{
  "hop_length": 160,
  "win_length": 400,
  "qk_norm": true,
  "kv_group_size": 2,
  "moe_every": 2,
  "width": 320,
  "nesterov": true,
  "orthogonalizer": "newton_schulz_5",
  "adamw_weight_decay_other_params": 0.05
}
Rows from expert 4 of block 3, named by matrix and row number. Rows with one number belong to one neuron. Each number is 128 + 32 x the weight over the matrix's rms, rounded and kept within 0 to 255. All counts start at 0. Numbers have three digits each.
# up: expert up (model.blocks.3.mlp.up, 8x160x320), inputs 240-319
# down: expert down (model.blocks.3.mlp.down, 8x320x160, transposed), outputs 240-319
up.47:149148128144150147137115144169124149093112143152134169142112130116119104185088147121178108222110140139126125180123072133151116135125100117084109099159077188138129079111083109133061143141105134109096155132118148154141110135149141210156126137
up.48:102147189153152135138094145132131128125116096151139164135126137088121185139123145105178115142139087111086113183165137151123144111106175128160168145169077122109223061106142159129200153087068124135095103147165106147112122172111198141079164143
up.49:061158129150140143080175052120122145133058129130117143145128150132096118217065148134121208190108100153095123102104140126104164144159084120205120080099139086127130143113121144139132211177145151147129155133146150139153127140100098162144140134
up.50:188105151131109114121098202095142130126154122107147157089178130198176142077124130123127090147096123105133114123126142193144073109065159143141115171129139171137122119132178105122162134099136117119115153114107116081167145128150112171113136118
up.51:098111131123162150103133133130100138194145123113129118106141150101147165162094091111188133075117102176110136170122215133166117100188101133160135125091199127139174114110168161131071221221117116123170115124112120197132164131133124147079179140
up.52:058134147107155149123076141126111125203193113138128112160188138105182146122162140140100168154118128177127132105125061142101176095159152095136117146080157096102104109107091138133107136134110141098094152144148142111080140140101143100134122139
up.53:055116100099143096123164094128088138130151125117135111108175170161176171096055154099108110139140127195131151102115179174089168082103072118116117044048101159124102177117095129145129173050118143100139149120156143066119094088135048081126165115
up.54:118142173144084147165132123155087163134123123144102175147171143168118143137114162136125064130093076072134124142128180152138116111129202146089118102101160212137072149132153096136114189154126091140093053145158179124111120154128074144128143137
up.55:152137137118127094149108104098114142161140118115134097138074120104175172147104098158094100148074134068100086121104159126131065092121156106111136168128153164144134123126145104118170112089105112160092110161155150183145148133128038137100138109
up.56:027123160122150127106095101097158128159150145106133118129124153132211120134091125158141111113143129104138180141126129165084074162115122133118121146080128151125083153130120113129123117127162144086094089159130132123099166142129159089095139156
up.57:059089185122143161182113064142104173105152114116115161131120119113054148126090044197095155116124098124145135123145088151122085144132119142142180138215219016117127138101137137104170185208088143167130176176093126112149139127107147147121140154
up.58:181116162095116121079161124135132096071169106127132107115131149105183142137145103059121153108116097125167116092100105113106143121200142108146108111136135067144155106122164117133066111171136140147072130159127164085123159136110125128117116190
up.59:122153086126105152157088119124103137110151122133116144132119173095140126082166168149102131076136088169108162131119097111077115097164097120179116152137115108142137145115111110118173154074091133096116133122135141133130136096130106148106125115
up.60:135119101116115093106131141118174109184173097132101147073060126078090100141108204132000097152172098074135147132109147132146163130094107152159156134133165077116127144145079091132093196091124116119108119116126138154149182135127108123113164156
up.61:137165125137125074118127129140122126063112149114136152042161088165076121169164097207104135191085129131137115081103118140139108178083097141204101049087057128129089152136042129100091154121127098189134087130154134102081146138104112146170108146
up.62:158154116148084122189083127149149171119105141140124199122159086170164169094096096140130056108133128109180130088094130138057079151101123149180114140158168084144143124132150178135087081116096153128097043128117133095083139124115175114137097095
up.63:107101128154123143073154107125124138188141147150095171137096165055091191119132113167134103159131118120120141139122159107100146135147146147105122191172157126136102137125100087140199080124147101112114161071089114049144143098121096108163097141
up.64:108129183124144137171136111131120121122145103121140120155065124106081209141127108209104118108148121137121132128120153134139078130132088130187167100129165152135109144137097155132135189095171153104092122131134130099117081145132119116147114092
up.65:123151131152112141202082219140133105149211110105126115165164128078121151121146143125122102082138114103112157136130132079097104095136137113101149161161124143125089153123183110116099113142140110155100128113099109110114152132185145089098099111
up.66:130115126162113117067114156138144155168144124144094122109120117166108195148095175155093147069155152074150113114131099122118208195146070177126154128121094139114117164124059194123172151142098146155103171162108119137149057117110140167156159097
up.67:124134118114142151191151137132131157178183126140116099144116097154156151137109096180126171110120098101094141122174156106102132095183098151157142092171166100115085067124107132139134155136141135148108143131112117122161131090100103097138154180
up.68:154107169121131130145140095128134114101081139140114110130086108133118123165116141119091114126112146154141085077128147122157092182151180146150122054148090161135105104108109109115129104144112116142161127114135101141124086130116216148116097146
up.69:178109135137111177113195142150127139122097116106131129109073113103126146134147135125134123132120132175112116129139142080061136154146137146079111098159129133124102114132082157107122140125096111186148153134100094161152108158168103191131154118
up.70:077148125166154190111100111154097163122130125117090096127148138157107238100116091172129133166116110098160090118132092124074152175164183128163167134101073162085064106130135110124108176165072168147083069083168127117151140118156073114139120083
up.71:122146096160121094097093097116143118178158143128143111105053176151146134134164181076161162132112150106131141118108109134092126188140129122156140154113115114117116115130096139149108192145155144118093170111125138139128132080120077187145120142
up.72:153114122155159116125151150113103127202146127157096161048106142051204157096147131164114157132140120123149132142179162096116124119153092157132145190119204132106084081111090151125142154152109212046073189103093118045165119167192136087170184147
up.73:124182133097159137140094124137117139118121159109130108116114108098117118076162105078154143119160134130118139133139147108143128129191137113113109134123107131134103130125160157149108185155146097114146166173151143155121147124120195064113091161
up.74:129128109121104121125082112129130108114131131145113121077230137131115133186105121098141104087117131067129144130071107115127086100127119127117104106121075134135104086148136133128112136168142131087153100115149146217087182123131076110125179111
up.75:116098184128108134092180228145142113138127112119166164115168162092109159165183100145192062130146152097155162116147146158102092129144093135118167170079171104114141117125144117132101139114136124116135129146129157124161142153118146208151068170
up.76:109060097142123141143086142142130141155137169132140119161142128162132137077101079165146140096145121073131120124123119087092046119135135135127105167128136092155177107144153181139108132158160143127080118098104116104156079116128129222140147157
up.77:163117185129132142129128087131123130114137110105134116116108124158093123133133114156066114162122140153177159121135185156095090100178178130108121166080234184102122130131152170101144140075135130108045107128116113120137128109149117153177137156
up.78:141101079091108141171139187133125119117108102131106141066074116093033158134127079085148106150133132124130151170129141136107116101153163118154116088097142084128114178117148132141126099185155133113082150169103137126172121133137092130097114148
up.79:123172157105102170069143132142166121094095115138138119127099164109129182101137084123133128122109113182135166125116155098188113118125125162176116094155151134141133104109069128145043165102111148170137141119088150105082164152139079118131187145
up.80:142161128141105129112174126136143119187177132139111112137195161150130081100133169085122084102139095027131108164112150209121126056087131136154113138086130035146077153130141103128077162084119154185135131057141093190115098127124149216101091111
up.81:105073101138144107136165101168137132062090116134150139151056095144129094130140199171135161148206129152127135125160093144114113186204113152116097054171045162109152097111123152114171139148137166134116254057096121107089129147119125114110169183
up.82:106160063119126155153131183086148101111125138130150133127105190131177202181064138138157086177167110110105166102092134062138159134144167169159165159073114167179149136100093111145085135094104082088130116044147140162100192148127093236081074115
up.83:219090137106104154163146061133115116108123119110146113108149127095160115125130112115058092155114142127156111144132156156064137135124173113150107142124138108144135152104069091124213083128145137099099147118126113094092068125153112145132108146
up.84:103075158093104136111147194104119116134147138121144159112037129161155144171115113167153107090169112199132111103140128146070141116113095093145128121180088126121111124117076116111146120054122114137086154131125106138102146128153139172094129128
up.85:068129123161114127117121125131117154099054141122128120141097124114101129152106126114127096034145164175121140120119169025089189131125093125087119158188086148123148113139137089148209101208116089093111133115106139094107135126087157209117185134
up.86:076140096107107140101114090118143138132113132140139103129113125159145159153071102110106175144123164127128127122127107110121126131117116130159152125135092171135154107124204163143143122154129138126126147180125149111186148123138183077112165082
up.87:169160102143112073157149151120101138110105113140130128141115142114118108115155166118109134140103104078104128105098112094112129126107133157138138199080128146146113104110183112129140093164145141193028129112126167098140170115102107152145099113
up.88:169125106126118107135092117132112102167065109131112108055088118161081139083089117133148137082118150095166146228159200131185128146088136153152126106142057112137094118130133105110143123176129119112158146106144092136201082121147088135159169113
up.89:167106110145110148055088142128068146100105134115101164107077142161158165113157163033137148097145147113133127095084130142179152134149079142179135180148124049137122151126160092157151230077132107086131155078108139108157169133148185086123145121
up.90:114115123146130109175147200124141143111092141142136130131162139133134171110155140084127142088132097118109100140140138168105167155147134116152133116080158113129155094116143167121170128139122157129063150148133112116145148141135184125122170143
up.91:070116130130152125081168123142114117070145145130140140177081107093144158133159158106146116206118102126158104192137170097120151093112159110154112080151141173131176163148176160116142130096139087175107076108112157118151135121205176118141183133
up.92:122159168131129075119167111127140094128190072109139113120087129154149063064129113156182087037121134150163121045115143129180101118098117125143086104124117094113115101134060132099154116134091157141125100094127136133155172165110144154121043156
up.93:103161122120126131105070176152098093098117160109124163041063125089171132114108075100057127172153101169072148117137196113085126174124175085122172114129141234103111144156116113134213084113133108044131163145161134089155117176125143146135121102
up.94:147124161137119146142107136146145149104126148106132141161126125093116194125145090203175077123150115195153105107135092140093179081138081130121112152182142097112126114103077167116122126151146135086146119122109112198170125140142175104101123100
up.95:167116128114081125181149085135125160120141120110106169110096122066124199098148099062029125054108132095148110159140082143112139140139113126104107099142139083173156150104122099143065164122123175114127214130180116122170111087112179138152152154
up.96:074106136137153130180124157115140083116179113131150142098098150132176141183177126174142172098095122094086091130142122180113150139154133119125114149087166155127033124129119145143173153141136110081125162103156108092110113154135104117102085132
up.97:094132177145155207103141116099126104145141125112149114125115138113092104149089161077081190170148148134133146071134084171137078106093162131149160148115201107122210118137155125142136140104124122139151124102085144143135113141142119156101119089
up.98:145097176102121107082152112121091157047038134127109124112122110112113160119051255152087163084127120173112150160121100111116141137135117143189140046099116154123200183125179145150140162193160141196093108138142145134089077124081114120099069124
up.99:118088155100151142140105088140080135144181097143090114160032134125110117220109109139159138126120123171158124039143087042123125171107145153128155185151088164082153148135107120104175148177110145168152174155162132087091139175056088136152150175
up.100:192150155130126154181153179114135154207103142159115120051149117167101102112140086147093127116138130154115134128176161123178047144125102124076131141048061091095152072106118156119147113134091104127107226125150130136110117122141128131090188149
up.101:118144072114097128068184151117136081170183141139113096132084103146185134108098190096109082202111123107114169177124090162079092060111144143101100162133099179113218162128163090128075136147125129167135150118125104072174152126148217120085214160
up.102:050088119137098059164096144120100126106091152107138115126099130162113050164136075204163110184119157235179077133102100096046098179197153128113130164095178192148131114138164079082080065195117151067114142092101121136152100135115094139094133181
up.103:099117103118121093165125117122111159189112127121133155115161104105086140176142141179151116138145131111110128088149143140118183086172116120070136144200181129109114108103174141113154137145115126131108140096151173168131116106123166084112128128
up.104:106142125120146110135187132129129121186121128109117093140135137108148166190201120171164138132122127144103067191150092106123175141110153123080156126102132106108129076137123148136163206141121134207130135135105099193110163131145150201132109112
up.105:158077124134114098121130049134125109147091097139102163182103136064185097205146133150106122131151134134167132144119191124172109164131143129146155085136120186121153124138091146137122152169139135063101114115127158135157088138115067126125037137
up.106:131132178165128136150131132129140158126079122151134113186099092112143152129104149097096169107098154150089163188127092104116146150116108106148141128139159152137181081123102129141079157120117119105141121120139136074100142153082128133150078169
up.107:114123169130140207137116067103134106129161129136138113126088139114198080129133054111150161165145116140170146163147065151112099096081138130141152127106141121109106161111166186148104108074113094197153145134117156110122124149140109110104173135
up.108:070129119124122083119144124096157136124116135120112136121155116097074132126124028190105132094108134130143174083108119123168084135074086110102099134149136143127104122125095195144101151129166128085060172136128161126126148162110113144121136176
up.109:111162149130158113133179130109196132141069125136124084194159135124146158116106112169100119201058131132108087084121111113118125141130134141110160132168073130119152076110147138140096133084139147141087097114110080047151128093097161105135133110
up.110:062162156165124119143119141126130139125127120136131125172124155095060141148090081176141105127163110056136149177111114125173200189065110133095120146129078144142121113113139141126181129055110114181126135165148108102193164117089086164150119175
up.111:108138127119156134227186111115154153125146108122129073174107116155168130098134101184186121139120103081109127183124118102081115106088176120079138142157111129135183159112162077110103060128149107169112096177164096106118117089143143115117132159
up.112:193120098126114151139111100109129120091102135125142126169142122074181109183140143070181130128133136162111151182139131126180204135111083103056110093045136223163146108134090112128148129118115120100154112125082140096110095119145125131116087164
up.113:116117122149121114156068106146082146095105109130128116168176126144055145114138110102103131098102107229118114178138144109184154121156097105146117141157104201139134161129161121152149117068110139116176176126146140196138152153129086189121080121
up.114:121123091113147102131181111127135129035094136102136155058105110113136171139100087078074199097184127089114158163130159075065083084070128143143103155155191098105070184113129101124121175148138120171082178165123149098166086156145135054183150110
up.115:102088141130142117123114079111144141158081097137121152134172104165141169120114094125148208173159089128113110061115132115124086108096077116086131083165116137114201136148125145133130151126149106133185173107129107029109173119114128157146133118
up.116:091117187103115086077122116125110104106104104107109127172145123167135180138111164109118143138166129127154122085112085190063146131096087113114132097122095155178212128127157146153091111148165138114173136125118138041132153111115065108093195106
up.117:059114182125128097089165202146103139152157130167103113152116176067127135145103121165139128126141106110107157136144129149186128163081140138146132105130195146132159199110133119130127139127139167138066149116141116155094116130081095151143080133
up.118:134149106125104163123061130098111120101179131114139097158155140116072159147151134105099135171108114133176097098100106155163177114147090141117113215159143100126140082136135139130079121183118098147124120130109124102148109075137117128127168149
up.119:108183095115107032096151119134155129124146095131118107131081132150192148180074077090123166121166118220119140111127087104107141128101114156099099110131113127153063125128104069126150090108127092112161170155131088162126130131128122135103102086
up.120:075112158111131144091141072127126116205144130113147153125025123117106052124119165039142079180119124156165153148142075126123099163155174143154135157118064173120135124094100087105138141205101127119146155085136141150105142144150112168091209171
up.121:123109127133110095076109094147113140138127147149120119116157134174163142174137081085136171097143113170146121153117113105111148124163101125160129104156123144150148148122169154134107147093136175107151134042169131080082125107129191086143122120
up.122:143113129092121141138177052116148149146119119126135147167112120088148094059123170180070117187120093076169131154094238109137130103164132171145088186127252149149124073131117089113059121061112144093102171132117141088206147140165127132127076158
up.123:102097165113134068194064143121152125146189117135117089140109138153113149121137135111156134174144133120128091103144132149127154161131192126071118138134117104114160093129147097120161148133150118173164120109143104050078129124120075158119056119
up.124:163089124114128157131139093098120112119133133123166163121176121087143107165097054110113155218138105109118123140116162115149148137083093098154099148176123158115088144153155137118157133174095111145101153143148146174160133146138116101134084194
up.125:058110074108102115172159112121121164070140134147118169131055135118123128124053121086205112015125081087153104148151057070113172145131130149094134157119116107120150152116161160135185150150099129160150121143157106171129149170144115147136129144
up.126:127100071109110062130141059133131120098099093115141097144136146142119153152170120122100104122096148140148133098146164089136098152092133115089115187098104143103141119137100100134159115138166115121153121135117117097183099109090047075146079106
down.47:123145094097149084167147174143139118135195112121142130120145145123180079083132114087122134064189151137054096132148131138120161122118171115073090146166188155125092149132150107113097066163118130143089137120120129135165127145099204155149161113
down.48:092180130122121116097057108118090165161153109132136124150131120126059155140115090093127133147096111073149130122126097138114159086106117140062133107158098169133054152135180115107148067090086137119154087120091135153089157159172140143097125108
down.49:138090159139104090112125043106124126128119133136139139099025136124154053095154129079133123094147121097109063097137111106186134149107123142173146132095175062096114166087119135132099082121118122129137144106135140134170098098113085165130139093
down.50:122112135115130127122087079116171136141083146156125105096061123124156080156121062134150151142112145109180088118123186086181178141127117118127104134095123136130145148141145216144115185082098093154122121119124080109072153172174121191127136119
down.51:093123125101115131138133063150096155139140149123137169124141164070176176121179163066045131097106145093146157137159069139205153123109112113096175137093147129125109145120103122144100118042174140141183093126106122102120114135101112070155101122
down.52:139221159166138070147093165133147160104129088132168137090119158080076071135061117049101114108150092117102156124142144097136118158167139126135097126095130144096057195134114098119187063111119122138077124136111129125165112133140122138166089088
down.53:175076144127165187111100107112119122129097153102127128080131183149103151151135116122103047121129132107156135086122149150121093125202087122109175143178202138137160063095097109140143117188105186158100150172104149122132157128121127121140105132
down.54:119142153124135138162181133137109146107157124107101142153139111132081117094095086132149097121137122189118103148174133100090166107117093136167112156105085187115169116112113109120076092131136105055097124120069122126098135151136132096137161143
down.55:183118119132144178120145137131117124129161103145110165107126165130119080107070126105126076099128100148131164122154146143102168132149121137066128150131128082146155156136152076111146186117152179121089126196120167197159147127117058134187106161
down.56:101050094117141142152098099144123143091129116125146146184147087189181111097140108133167095106171124139163067104145104113139096126142109142137115094141151180130112152101115101172126152081077110117114112121138167113137119100099101117137097145
down.57:129181197098112142108149109115115138106047133087143086128079147164123161142150114126149121137097119154170129053141176094221106102122121155061094204190103106149112113075047125160123174148106151170114094088168108085142130145133143172159099145
down.58:130081095124125143118123112128168077137145093120142137120095112163195112209096226108076094154185149085111086137114125132146095126122090136167104074108140148125111126139127139120087133137130138171151104115158114098151155112132140138115135125
down.59:090110119104100101108124129119130122141171116113144150119172160181131132151090120139107159169076142161174075151109119113152119156100136154079129163118155140139117142142109144120141079095191110128124121109147145076111110149127110146111134158
down.60:097132130135179119198095130150055187157126133138115152111090120075106152158093144188155117161121131217165139154068058193165101185183136093101112167160176123155191142178114136098086128142117080190099131134156255097128123095085125151150236135
down.61:079090164172127183081031071121146156145158119131182142131141136102116118142184217146120126067075144162077064129181080149106149128118147082123086168122092103126065141129125115176132069128110145109077123095110168144096109128119194106098125119
down.62:077154162135114139106158097106141128141082117108145205112118166114059167065129137102060167100175123183147160111138085146073106066104052134123153185064137191152096112095083134123151030175138128105111182221131057166156080120137080140106066118
down.63:156148107156099208159138140132104104082100156111139112107136128097167099117069160187106181090129161117094092074113138180131124093132209043120143158098126134110139062129083134125159130123176163138098082096162186084133098152109190114138058154
down.64:163163127129122095138158086127116104087076136141113126084095140115099110166107112122177163097068161112122102132119098145074165135144153128096116156172168121127157128162117138123120138168106140120109095165107085167115061116128162119143122123
down.65:097137127127159142098099148102169131151174122142064069109102104167136138160135196127184173168086081128094110153145167091138077134117101095148113085028184160120106136153118195084106135136071106122215128209156157110116140156110035139142084137
down.66:077150143146147166219092081114090093159132160114106137102130104185134145160144117114082167136055123107135076144126111040150132136092133127131157155071121093096186161110160129147160162102114162146138095114135126126067129125099209079149112158
down.67:083100185168108138139157125113178118148097133121109113139118058165150160130110159131129106143112145095130093069142116172122110112072110120137152077085115079141029121134131130159114146119119118141197093156141130099177156126157094100148122152
down.68:106153166135132092193130166129102124091191136105150139162082135147160080176109189200074153130088050087094119088135120117129159141135120155128095174137086093105135121136145059091185079147085197154111112056080189104096170108109129113107102142
down.69:209102142172116137170135085111109146140108112080109137088188070174098118150109151127120133108130099084172123133112111175167144144166106131084163139162108172144100093151181119156134140099157118130124202138103122119133117114157110143115145125
down.70:197144110131118041089130105118136112138108132113093128150162157106138146094200140146105060098126131107115138131131105125194156066115114160066109124193154108164098193089141141110131138184148115161133096099112121117099065138194115125107195113
down.71:151155165090085171118138136125104078101146116132120102107167114101105166121120034173144159118144121167138145134158145123118143166107147117141149090118142114140111131123109119097078107118137100080112121150135109149129130138145126132145074102
down.72:051105184166131128062144099120113123124104124113165130101129121133179127074125114093126118191117100144168144112124057155158129164155067131063125179190167137134150110159166125113148176154093178128199148180113071072168150109115107155120049114
down.73:140135163150138138149129116124107119145149121146150109108174149130093110121102157143204091108120144132103120130155136117103113088146127110102140114115156145100122182090184100151113086147108142158124132148162115119130142116109167089114134140
down.74:138161153132115146174147093106124126132123115106129105149058157167116144108130106118145069173089149155135158122157093133115138111117172149087116182159165162135127118135166155104140109164137136137148092132150169177113142141154142134137105124
down.75:209140140130069056098147107087169152061091134129118137136164175083083129186129167092128122115151209095158111136146114130128160171118104151134101074116096130109161097087135121151126026116145138095049075125098124088078127141165130175126095148
down.76:135140116153111139097131107104161105147146167112150137113149125127161116129140159166117145168102163133100146090156148132136182085157081133143130113120112124147142125112140068126151103100157129171095126103126158146129155126189114191081152155
down.77:089080109143173177103052143135132152126106101136115119093159126092119138135127119177167129110107127203137140109117072069153114115147152134138189152057153105172128095144101130074153117153127147127140137146130148135151107141143134135118149138
down.78:096171158146119102138093124156164155177178140114129100102118102213094151151207149147103135148144079151058140165132146168128170121133047180151095086113135141098138118144102124124075119151121111084116102139136109124108126108109080144190091151
down.79:153118156118121086065165130139146145156145131164116075107121068157098173137112196145141091083181114084142094098067129098140164106098132136163184187122089101122190075111076046124125105063111054114145141098160132099129144136132114090095160125
down.80:102142155126125111118080199138117152094167170146099076098110181167092070128122168147097148143160124121139114154091055140133098099105134146108121090149142149102137082120084119126087180103104114110103142160162105188161151140100138134113145122
down.81:088149140107125131185153129145189118210091125116130140204159142160061161070065117116165119055118121081130135145116109184141146113105092127169088055188179140132147097139193125121120112084152127139150129098163098134119117129143096167160140143
down.82:090140121124114103149115077109109137051076084138093152064108118028151109135136181087174155158173117138170125109148140130106255147075136045068159137140152086113043136097188074144100132191107146091111060195122101153185089122221081150141131138
down.83:127107121129138129109188082098177170144114140160104165146111121091118080146101126135117184138086142102178110123146148142116101151116106142088095129141104144141125109157132174126134169171091119153101093117149132109092140174156184095141121125
down.84:084073107134112110105164138111151112177117122124153150102159107100194137140172106127114155135067123071101055092086165130172171121092157149122155168105120139111136163104130129179127058152077130064084178181124115088142146124150147141159098133
down.85:072147108147134197120138105121136113089175126112110095125096132144084035052083190167177071140178183111150251175104075125188148159139204102188126141123126126149099176152195141103123180059170104202114134169163110066113139139126157086101173120
down.86:061181112126139126138137115129140104078129133132116117131130088151153133125157166143060158159151112118149168182105183091158135063098167143168133086180127179100121152141139134120149166092116119137123182179120175091083093116113174113118118126
down.87:108097073115136124131139140111157128092128164132130116198091124113125171167092186139139136126057121131084139093113100092183044086151108127105097121089165162134147119108161181165086149122083129141125186118114154118105121104153106157138081139
down.88:163143087112107214095109105115139129168161149124123135169180121139100122135076101112105145090172127080118133097109101140157165162109107139128149188175113146145144111090162126145061135108117124102154097084072056110119112137123120047125086111
down.89:140164092089129126140150159105158104085058133163135069121126099077157095240171107130106114034117096107170090098111073102125088046134124100108122158231062166178049095122177164100119143105114172132131056133107170126176123178139098103188155127
down.90:118127149099107106172071120137108134129120135165151164123139167098087121151167141134091097059086125100143158124117126145119119089182068139139178160123139216115121148093114127135125118131120120188146158083102129137120138119112144144122136120
down.91:107173064093096222070105143174157081213115101118137131021055130169152131087103098104148132179114071131118108207108160186084200116078170147156154123147146146163160184132147112124133118142153101054079130130141110146124099096143096105148122152
down.92:155150111115123141146139138117144100067180119137129179197131142141139142137145151115153076135120148146111166100122164177131140106087115139102121089148138178075158160133150148121129129070169108048159164117098129110141103116080127154151051159
down.93:145141143109102150093077152151146150170086152158124124135182151124155120122146100150073107100113119105166159137124116115169110092159057136114133109107077144113170141180096126160131148127082162181138179092131047077171101122068135098145162113
down.94:075159186125121122123094151137125127136127132114113123103147125094143135095118092088148149197117163153108102152150100103136107109181120087141090085109099128122104093106182155140110134135086160112147161093131111117062127148100171141155122132
down.95:106195084085085097111197119126154124135093115100109102116117177159076125052061111125160054135168100138098167145099132096096076118245126138167107187159173041122178142138145163154100149120117129200072185146116180168071127157151106115126106097
down.96:118100041109158064136100172133165138141117150123133079126134125111131179182178069177089078168095090098137160091104156164131155102128183129147156136089179101141095126120144128114098091177092155119175139149133116084105174071084105133098115097
down.97:091148128157140111091155100120143144098128097135143151128106145157106103102088155143081132111189166134114101063122131086129130085082101094215079186174144118107081097093114141119144105112167123115176106095150127136159120129115116146146087105
down.98:102077065101157150138093095182153137118105146128104141159104113091154167154115098127107100116126106069153106105112130149149097167110155120117138159133170110103124055142180154095153152155167087143108138122125087135179150096103154222065142131
down.99:090112148150120155065071131125150134139120104107104106070200140146159152099209170108126141199097144198117120080179192097129132121124121135137119050084145119122157100169138180072156118145131141148132127103142102081170139101125105112161199110
down.100:136149131153157154159168163150164119149112156098152148184176136113201182087194154146083135142148100138088126115132119106158148134142120119150125134120131151128139196127116080179122139168112167167142134124140146057126119128165090090110125110
down.101:134153165189155139137093088122113148096058161112155196120131152163191110153150095154135066076135160179061146106113146126173183113143103085151116140114121142156150148142107100147107168109163183146127102157125116102113134123176140106114134137
down.102:092033124119139174040107173139131145200127130139124131115051144078139108142182103087157139045088056161046033115124187053067052124114155134123161127115094162148138093098075171158133087095116106143139071182113156083151153141101061102104169159
down.103:126197102132133131123134173109163172147142116113094105104121123121143140163151112137156134130140120085121153150101113096102145122168106126057105108175087133118158147142133147117071103099123123132127111121131153175137149142150151118173115133
down.104:165114143124151214196143061135108169156158134119124122175158149110170133179151104127109063058104128117149153099134057215158080131075110110157108144061180130092078054133101150148137075128130094066161110085095140206115143136154211109152093125
down.105:170112163160131176132123152099146144143192139133106109138121124145158123097108058146062046123129177155132129111113127112110106144145158141145182133160136161120131130098140151102104195119163101111104115123111138106124116121136161061146115133
down.106:143099120133145061105066148083120163103121156142090099146106150041143155178118192120123063156027159151116143147151152107125119166116126138205118200099220060116073145102081166129164130191070077121195136108170072162110120173161138130134123130
down.107:136077161126114133139117110120130090094164137136135144159147193169184073141112189111137111141147125117136098136133125094115172146137143121118149058098131112094146093157132099128141103097142148088131171091157087157151116121091125150128140103
down.108:148143164144137177126100133141124118133150137104178119121102128151132146141111153116101128146140122081117108177124101167125165115155164176123105097140130132098132145105080107132092151066156121138125137098124152106143103124121157100085130137
down.109:126120151096124159145063168128072177159163130141104156162088158059121186196154101116133098115117106082140068132123128129115112131140112122095150143153138095136126144110124140104125087130078158151102106077136144142069129150111142108122094131
down.110:111123105148119110147130139122084097101143099148099149122114097096091096092114129147120152084134184188115065166129104135119129126075124144138125163063176182170124137133090121139075128084123118124144120104110135114109118134122188124143148147
down.111:114127086130144088138098095158141068132168102107122065113117162099077126154127182173152127098158131066079169105142142125072131121153134139122135178084151153169107095081119122113148096166133148142087207166100043153065140113105152175169097148
down.112:174108123118115163098146050113107122112080118151112150147134102154148128112106111171147085134143173149126175092103119060092054063141113132054154169118169190118089163135127034133104100135168100168124055125150133109135134172174124158127123110
down.113:113098164129180145133164098118161126113178158114118153129112093116149141118145090168171169163141127093118080103142093108080107087139088106169120134147145208167165136111116119127107117122129160122101105125085122095090136139126074167115111154
down.114:171207113134137128124085053117132146103103138148164100151141150139153120184181125119081099127207152132102173134111127128175189018145153103086124118166115203140121102175153160123121169119133117162134169149116144147126127105104150118068038140
down.115:130147155138152134082084179145091174146141126111082105146071103152133115143114163151147134162142123155136087118144071097114190146095152153087095123125140127097095122165103070115109089123140093092201138140157166077114100146131116144137150128
down.116:138124097179131169113103151150087148125130095138159165101133198078104142180128145102145158092159217125082152082119117117160148062154156104132149129142167115160085078161154188120157162142100128157183092176089132092172146163077102157158061122
down.117:042179124107131156152131066111115148178083104136168160118136189079135124168072123097128124123098152107173150100153102047049126102047074142141128134095086160119098134106178122111110128125153104151086118099089126130159142120143131162156129147
down.118:127209151106108143100063092143117127148107171158142085085100118146135130083145179146134136080165121196155162073094135152067153083101162096128169051147071127140194164115076184112155125191160130146076163151150091114139144078126110147112220113
down.119:088152088151111183110157146130089184132076174156079109130176156077133151144193117125114143168118147112115104112110135097155094125101110106087149192160085113172180131128170163137153083096128115134141159139171122131161144111088144149144090114
down.120:158159145123119132097118151132158127124127128129106130186195139126139053079147037183141109168086131084079116191125173144116126091123117126115111138096115144116079164124191076141137108121096143092117118094101112104093129150100162161124124093
down.121:170083124178099155131093208128138109118131122134081114093143143125125130110099091125129126131114140163132111126161112135131141167096155155104138136140157108118108156094158091131173157122143115203138088111136121125124121096128128128131138139
down.122:167178122109105115132149176148156113129124143106149142137138123127157113189141140093140101217117134169226117102135099087180077154166105185127121125070100196144202169130095092129129125161156084091050154117152117133134146166144033147145081084
down.123:090165096135164119063120087160142162141143147156128133124077131134103108098069139095163204134125131104097096148129170114120174122163136091152168128117120113094088139144132085127164111186108157139140122121139152141170075152164146154121091137
down.124:160060137122129070079095147119118147135163117148139124170110100106149150114150158136126175032130105179153112122120184099086160152094126120112135136144136181098178153136128125151156131140123127085109130134176098140129133110104126089137137143
down.125:099074136145139158110135175110129146134104101135130140102212124131138177134087141152191125202122114128162160115085139162137138105145128102073135093129111134142128082147160148123179119139117141071146167186127112152127122149095116143133166133
down.126:135128136093165146087156155150113169161120121139150180137145142096155117067097077161116131123171088099152153150093104170153123130095146107090132155109164134111088121106072122154137153138121181134132078141141165084138134144161076102135071133